A small text-conditioned image diffusion model, trained from scratch.
Model: 32-pixel images, arch unet, text encoder width 320, text encoder layers 6, activation silu.
Data: trained on dead-leaves pictures: piles of overlapping shapes, 72500 training examples, 12.6 epochs.
Rows from block 3 of the denoiser of a small text-conditioned image diffusion model, named by matrix and row number. Rows with one number belong to one channel. Each number is 128 + 24 x the weight over its row's rms, rounded and kept within 0 to 255. All counts start at 0. Numbers have three digits each. After the name is the row's rms in percent of the matrix's.
After each channel's rows are labels from the 100 images, of 14976 (inputs lightly noised), where the channel reaches its highest value: "responds to" is what is common among them. Only what is clearly more common there than usual is listed. The data: dead-leaves pictures: piles of overlapping shapes.
# convs0: first 3x3 conv (model.mid.0.convs.0.weight, 128x128x3x3, each kernel summed), inputs 0-63
# convs1: second 3x3 conv (model.mid.0.convs.1.weight, 128x128x3x3, transposed, each kernel summed), outputs 0-63

convs0.25 111:127075154139105150116151159140120133116138090149109169145126114104177125100162135152132128187124100139137129144102081154130134142140151169125129071129080117128131094171181097117124139122128094
convs1.25 107:141163090135116102126092074134145127126140139104147134130114123129083149159111116106117135075146134145109137108160166115134153116114138139130150170131148142143078142085058104128162152137135150
responds to: grey

convs0.46 091:099126154107147150107106141136119101146110154098119128102118088143159133152129140129126173155094121143142150148135135139146095101152135122094145175113158160138140072099148160129211134121157124
convs1.46 089:161151113134108141137109093112117122089139108142141110150116168097107139130143137085127149108146141138047172125117085127099131147130109122162125079117091079147119101132127083100100108106145122
responds to: small pieces

convs0.59 095:119095159139089145096092116132130135109107138120149121115129138121132103138109153167184129149117125127097113197091103144116119126118185162152136177125142093115152142140091125138096174099124149
convs1.59 085:161159100162124150089156120097107071150115130099169163137116123105132092137117140096139092149153116128127133083101122116120132137103139115115131127137140080093110103155134184138140142180110127
responds to: large pieces; vivid

convs0.60 100:108177135138083173161142108147137149134169149131106094113072064125139104090122123090152142137105119085120127106143170153146116142164133124103120113126131161131119100140098120110135144144125164
convs1.60 089:145118145149106084098136106160101160119125085134097144135148168110121157133180121152131095100082125145095161121100147107132105114152131115142105151073177103125105123100163154137127114107149148
responds to: small pieces

convs0.73 112:155133094138156153114101146126146109165123136128146152118142149128102167114098133131132131139147100149096094137114129161128139120123175178128201095158137128126187125160166144133162100093131107
convs1.73 104:105099114147095087091141119150130179123118158115098123099129111144112093155155142130130134107121126118086153143139146115134111144113129128111137142114097152127073127153145101145121182161122176
responds to: shaded; cool

convs0.34 098:112106120103132099076052105107098143147150158153173089146091117155109138101117132109157178124125138146127142151132129130158103118132155158149147143093144084124132130111120123127096150143129100
convs1.34 083:164167167124126172154118140134113105100117089143088182137114138104129110125128126131153101105117105095131102138142126116085170132133087122106134118143135141122125127132105145163130098087168142
responds to: shaded; mixed sizes; pastel

convs0.14 091:110115135117099134149141150086115136110157153096067141166183133156111149111143106103148068120087140111103118108061110110097153119133087128129094133104124165110097122149126117130146149103171129
convs1.14 098:109125131117156080197143109169149142097089120107136119145168133103133129122162135102131124105120150151140120137178136103121109116125112166153175126116139165171117123138129117109122136116138198
responds to: shaded; large pieces

convs0.52 102:163165092113159169133089152109147134117129086166156108093112125118119078136124134149137168095131129125152155122080080125128094140148083109108165113122178098132160106116124151159122102150110092
convs1.52 116:120117109079090130120103115113159157108119117087126156133120136118131135116143136156134122128104142147190111144112136094092102129078137153117125157147140155101107125145115131172178139170121132
responds to: shaded; large pieces; circle

convs0.114 082:136121123107132110165166133101152147131168136149142119158184152142111108143131129132129076134094112101140109142125088128162126123147150163121157092128176079098166151115092105129158098133123091
convs1.114 073:182119112145156128117129130167142108126111114136181176131098126109156100136107093125120148118142135157112121138149158132126094123115140097158136184107102153173113148152094171119139174122160143
responds to: shaded

convs0.48 109:135132156124107091106113096110116131138096135142159074172129167108118143148114149092143136156102128113104137169148141186118124113156143170155126098081114143126124149162124129100121122114185140
convs1.48 094:150074152144154131173104143111081140135190094112135152119091091139113144117136118196123107164146118128142138124113105111141141144151113102129148162135139074118147095114158149161107156121122082
responds to: shaded

convs0.24 109:144175122128105124123126135121114178121125157110083138125169112142157090111159116146127131085149105154133120150126129107148137138120173197105129159154108156131093111173120123104192105077105133
convs1.24 108:123087122160109087068114118095116105117095133145124118128158118124097115134116178119158132118119162135098160151157107121172104130121118151107147127105112092072115095134138140119103127157162133
responds to: shaded; small pieces; gear; shape: flower

convs0.41 102:139163090122119161116168114150136100163132106193122144127112119197079094116092127185135157137145110099114127114127101131164149133121130115114116084103112116126135135135129156118087107115160123
convs1.41 103:169117139107150155146106113125119169123114141085160154104125116128136174139140120056138159144104159119168103105113125116081106124140090124119166133159171126129115114120141108161149137119137148
responds to: large pieces; gear

convs0.19 130:138148123119115112117146111120068110125141128133147133148098116118131137105130130122151111115166159168100122158103097120118154102130112155140161124093087154113178139123154105138080064110154104
convs1.19 122:116140135131103105097149124139110080064118137105152153123142150131138145108105141087111159105124157138201114108150128120117139144141110097119157142163131133129079120123095124131151088089126127
responds to: mixed sizes; dark

convs0.55 097:099156119142098121115162095141141120148110134113178149173161125144138130166153134162178132142134108144120101083126110135106121111150152149121127115133166150124091109134111082141136163152120131
convs1.55 098:142130144140113120154118113132130135108149128117105107114098121104165122079117131099123117162132133159126128176148113133106129172141148147120122101123087136161149088139151153113127095098135108
responds to: small pieces; earthy; dark

convs0.123 115:189142099119134130091137115100151140116149101122119142091096108148163098116168159089095149118155119146128129175114140117111086128156075059124144118112179095120157113103103130153120119092114119
convs1.123 145:122106090085129121119145087150166137122126107075135152100119082147108105089154137181101106178089142120153085113141101149151138095105154156077136111148116090123138151119141119188125132198118115
responds to: large pieces; shaded; vivid; palette: pastel

convs0.74 069:149098096157134136123151079141125048131118080140165168125127156128141151154137124125154145115154112142125160109099133173151110138083089103151129170096147108141145146115109095093070119094113135
convs1.74 081:116162124104067102147158140141147164120103091104168116119111112105162109126106125119152158153143138132144110139132130118090126133155143094108139130142123149129150137128136143122112112146147123
responds to: large pieces

convs0.100 116:104166121144118134110146135138128143121107098191118130102143084205138105138127098144127152168139104109121133128117150138153122125116134129126156128143068147133136116137128124144113146104132087
convs1.100 135:114106147127091178090098130117151104136143132126128107126127142089121103200108152084149143080124169141123156112133136132067094113088097206168146137147151063125111116118159110093164149139104147
responds to: shaded; large pieces; pastel

convs0.108 080:118136175117118113105139071128151107134144127107119133072139157114086099148139105094111092118125116169171129059123120138162116122156130138137102100122132141115111144126146128129093122135140122
convs1.108 080:188151148136120122185127147103120129103167093102162122165144134151143183124106125131152123150133142129101148108086145152082148125091134088126141142107078173153119061108100121115134101122124146
responds to: mixed sizes; grey

convs0.95 106:134081136123115100149147128105162125147104166117095133131128127142141115103140084140155159113149087164119093108103118143139131095147147142091114155088120122115119169168143097110134106115180160
convs1.95 103:145164153148127101057112166147129107155124145122157158084152090128123160139152154086116132126144161101123121191124118139107121133122148151184130133148116142093114110154157167144087134124147125
responds to: shaded; mixed sizes; earthy

convs0.62 089:099201139120135105161114159130144196111132142128139150111133141124090143163130128151164122172120156126104101163120105121150098132149164157107120096105096183150137124164122116132115119111167149
convs1.62 077:170125117144121110085152134150123067136081117166100132124128112148153154114171167124143132112104119112145146133122108127127154156111142107108125149128178144105124110103129188135126097151141151
responds to: shaded; mixed sizes

convs0.106 073:109146107108130171145127120076144168105136084138124068167115120158144150163155174163111142105126144123117112093120128135100117112149193145143117091154116130082096114104136109162123137126167145
convs1.106 079:135105127155151101105153117122127117084140151091138121088126116122122071101151087108096140144153134116128133131121079145114139119146117116129147132103122146161119129173114140101112133145128141
responds to: large pieces; textured; dark

convs0.47 098:184111123140147147164104153175108160160129096120166161130122130117114158117114104109110126112134138116120163130127127077125111167132149120134132122130142146131105197097140142086124124167145130
convs1.47 114:133092144120148096115154084126134090151110156060138137061111127096148128130139129104129112118144158149103110165104132174141127108108157108162157162133140144136131104173104148113107167111164105
responds to: large pieces

convs0.85 073:095104154134137148138104075118119094124123138146145150146114096066176161107157141099115116149102103107164123134130156163103153162122146130071080105102098123157131124130124097114140116145159115
convs1.85 081:130138109111128125149109167143127140140118091115091116091145178150128124159148116129126133113149085102117131138172136121115107119142130151154139144115121157074110131138149137119141117138167138
responds to: grey

convs0.68 135:166110099129128139109095126140095108109142140156186157118144091149114163134127131116125184102121101123142192161103111120139125106120128123110175187098081088131121128125095092115094127140106140
convs1.68 126:090131197102149131170115163129144149143146145163074119128128158136089141145095155118127070131123148157118135119119134140121164123194118134119135101129147130120123132079110158110087095095103096
responds to: shaded; large pieces; hexagon; shape: circle

convs0.94 070:104137141146140121136122094141124160098132150114155119165070156097116154147117170159137103132129183076100133168151127109120154144157140137128128137152116115113130087132126166072154146128178153
convs1.94 071:163094093147116137172145157122108100097125121144157121125132125115133122084142161136137143144112079177085112135110154154137115137158104125126137103062078112123160152123137095150121145163125123
responds to: dark

convs0.8 116:095135126088126123158129121156123085120136148098145140125157136132106083094178133121149092127111104137078103120142109148137162146121091113093087145117143112138144143204133125119162173149133147
convs1.8 106:132134133140139151095148130125126110119187133127131166098104098106157146154122141128120173076152117131133146146117142164109117118124116163133170137128131127154138109082149148128090067094079139
responds to: small pieces

convs0.63 132:169136120097116127104123119142108125125159115118160178116171169103118137136088129156107126157141134119128139117133162092114141156155105115117131124168130136120159079095158164110159158140104168
convs1.63 127:112169130156150136119136101151160121131090149134179103149139112148139060137156141138124088137124161161116102165131145148149126128123156187147109093132133118140136156154123136117137111099157097
responds to: shaded; dark; large pieces

convs0.83 114:131108135152167155131167143121124104144119169098130128084143146121122094136117140109106139136136154115152157119078147111093131077126134118114149162112172120140141143102104146144135087126138116
convs1.83 108:119121124139122132185095106125110116123145116154094153138084110114146157141130132127132109112123126157143108120202099120084148172138126080143124121128124174107113123094126110122103093095133122
responds to: large pieces; shaded

convs0.127 111:128148161136167144140144137155116125131130149124117146111129118133135107113189125117117122115139166104105122086117084121133133118100104121100115103129153139138141092145100127144167157133121106
convs1.127 105:113087095124112104122149126134092119136103117082125118146105127127152136119065154127123145122112096149142131160127189142118117133118169154141123166131108137107113141109160160083119113142155158
responds to: large pieces; textured; dark

convs0.103 095:139152135116124169101112102095123106139153080127138094100119150124148135114134135087116111160114155099150124076165134094140182147074133112168119133136124142132145181138112171141085087120137093
convs1.103 088:124103122128130132182164167132171108121091149137129157179144151135122115074073147122149167105120123160119088159106137120117112125186098114095136144086117111105104124101140131142182155113127175
responds to: large pieces

convs0.109 126:140096119128107135121148168113110165138131092133121115127114125138137197132117125126123078114126133133118144091148142117119105120124083088155176138132151124133138136129146144146138097176132088
convs1.109 119:079130116139094065071110107136147100133111149144138143137132163103081065143131159153128163126139148138136179147149096136146090163112151117140111134130147150093150146112104107105115150138145138
responds to: grey

convs0.97 098:124115124123176166132132088108101113147186147109133109143123125136153109140099116127063092124097171139158116124136125098100123144122113100115144133095107142136127127140151156156136140151111131
convs1.97 102:148121147134120159040111157147154133098133131085147119161182139112130157117150107133150140138148153158105143121117152099103146169121129128124114158108090133138136074124116084057125130118146161
responds to: large pieces

convs0.87 103:117127180112093084099136118108106105116114123091154123171176125144106115129122124136168104089152108121112086143135132140085142166141121116072120121107127102126114110125110100099149157117087129
convs1.87 100:133128115116109137144122129120158150097176142148108136123093127133159122125120120150124149189113149108132125129105117172154120121093121133119103079161121128111137158138145172155102091162124126
responds to: small pieces; vivid

convs0.90 110:101087118125096145159129128131154098126117117149100134111098109108141179150097103137151103189133150139167164145092166147106096162151086115153100137124127158153119124135150098120134127119139133
convs1.90 101:130167141124134054081091120114122126158128095096123122139159130119056120157162145134119097116136152118096097142150079136157142128117140094105150098141131130119132124091124128158123130178156118
responds to: grey

convs0.53 093:083129136125135105127124155152139150161143114130173110199123108094127097112113180142164124169137118107101125134120137150148128118141154140168138141121134151132118110139120143090142159164135185
convs1.53 085:150114136100076137136136101107100114078113162143123164099138149113157171143145092132139163108134156151137124115136135127092116095119162110130186145093148113145135128130117145109100122107139098
responds to: small pieces; dark

convs0.77 083:119152077115113104115127113121181176137118138133125116148111097108139155156133121172160122175146130124136147143136146168135125129097156181121166131112117090122132101193127135109100077128148177
convs1.77 069:144110131159157108143126087091107095115136079131160131114152140104151138084139114136115118120129060127150123150113111147122152127150116119110109150159116137143122131165143123130099106101117125
responds to: large pieces

convs0.79 091:094156151055098164113152128133138161138140124142120105140105178098110089153094121158179116167163150171082120152148120116096144105127172119118099134129138124160126108179122143120156134093117139
convs1.79 081:164126112140178118160119108162117097128154159126147152142108073139178143143135126138147183161118152101163098098071109131169095165095075158114137116134123150138168134087132163143116122140113133
responds to: small pieces; dark

convs0.27 075:118067137156138102147119139127116156117163120150149148089154159146161091119121147120080130176108135096104110144104152115106160124153155122144121146140147161139143116130148113153136101157153136
convs1.27 080:129149103125129133097166148142126119103098136125130123154129153109137125108122162127146149124129127142145111125164084144143080104095116127104141140133074078134098127141147168123130118121119118
responds to: grey

convs0.38 101:098117108106149164123151125141107104123156129110102124141147070145143109083134125134117102133121147173135129102137112110116140152080110107160136162134125100124147118099140101122147153131131118
convs1.38 106:152133131112142142107140096129115095124147116121171150103106165125140147172112156077107128143122111114129119118139102106114135119119143107145110120123114164166130098138099169096132115100144140
responds to: large pieces

convs0.122 138:183150096113124135082122128134139148098171114164142142075151113161132122151092126110134161120145185122116142181109147160141101102129122142118151184117111105112133138128126096133140171087132149
convs1.122 144:115097117123131108130137150110133157126116097166106099180156186135116087122119133167139099182150092086158100100116095108123112130171175123124078099159110112129125129139108090135097128131137123
responds to: shaded; large pieces; pastel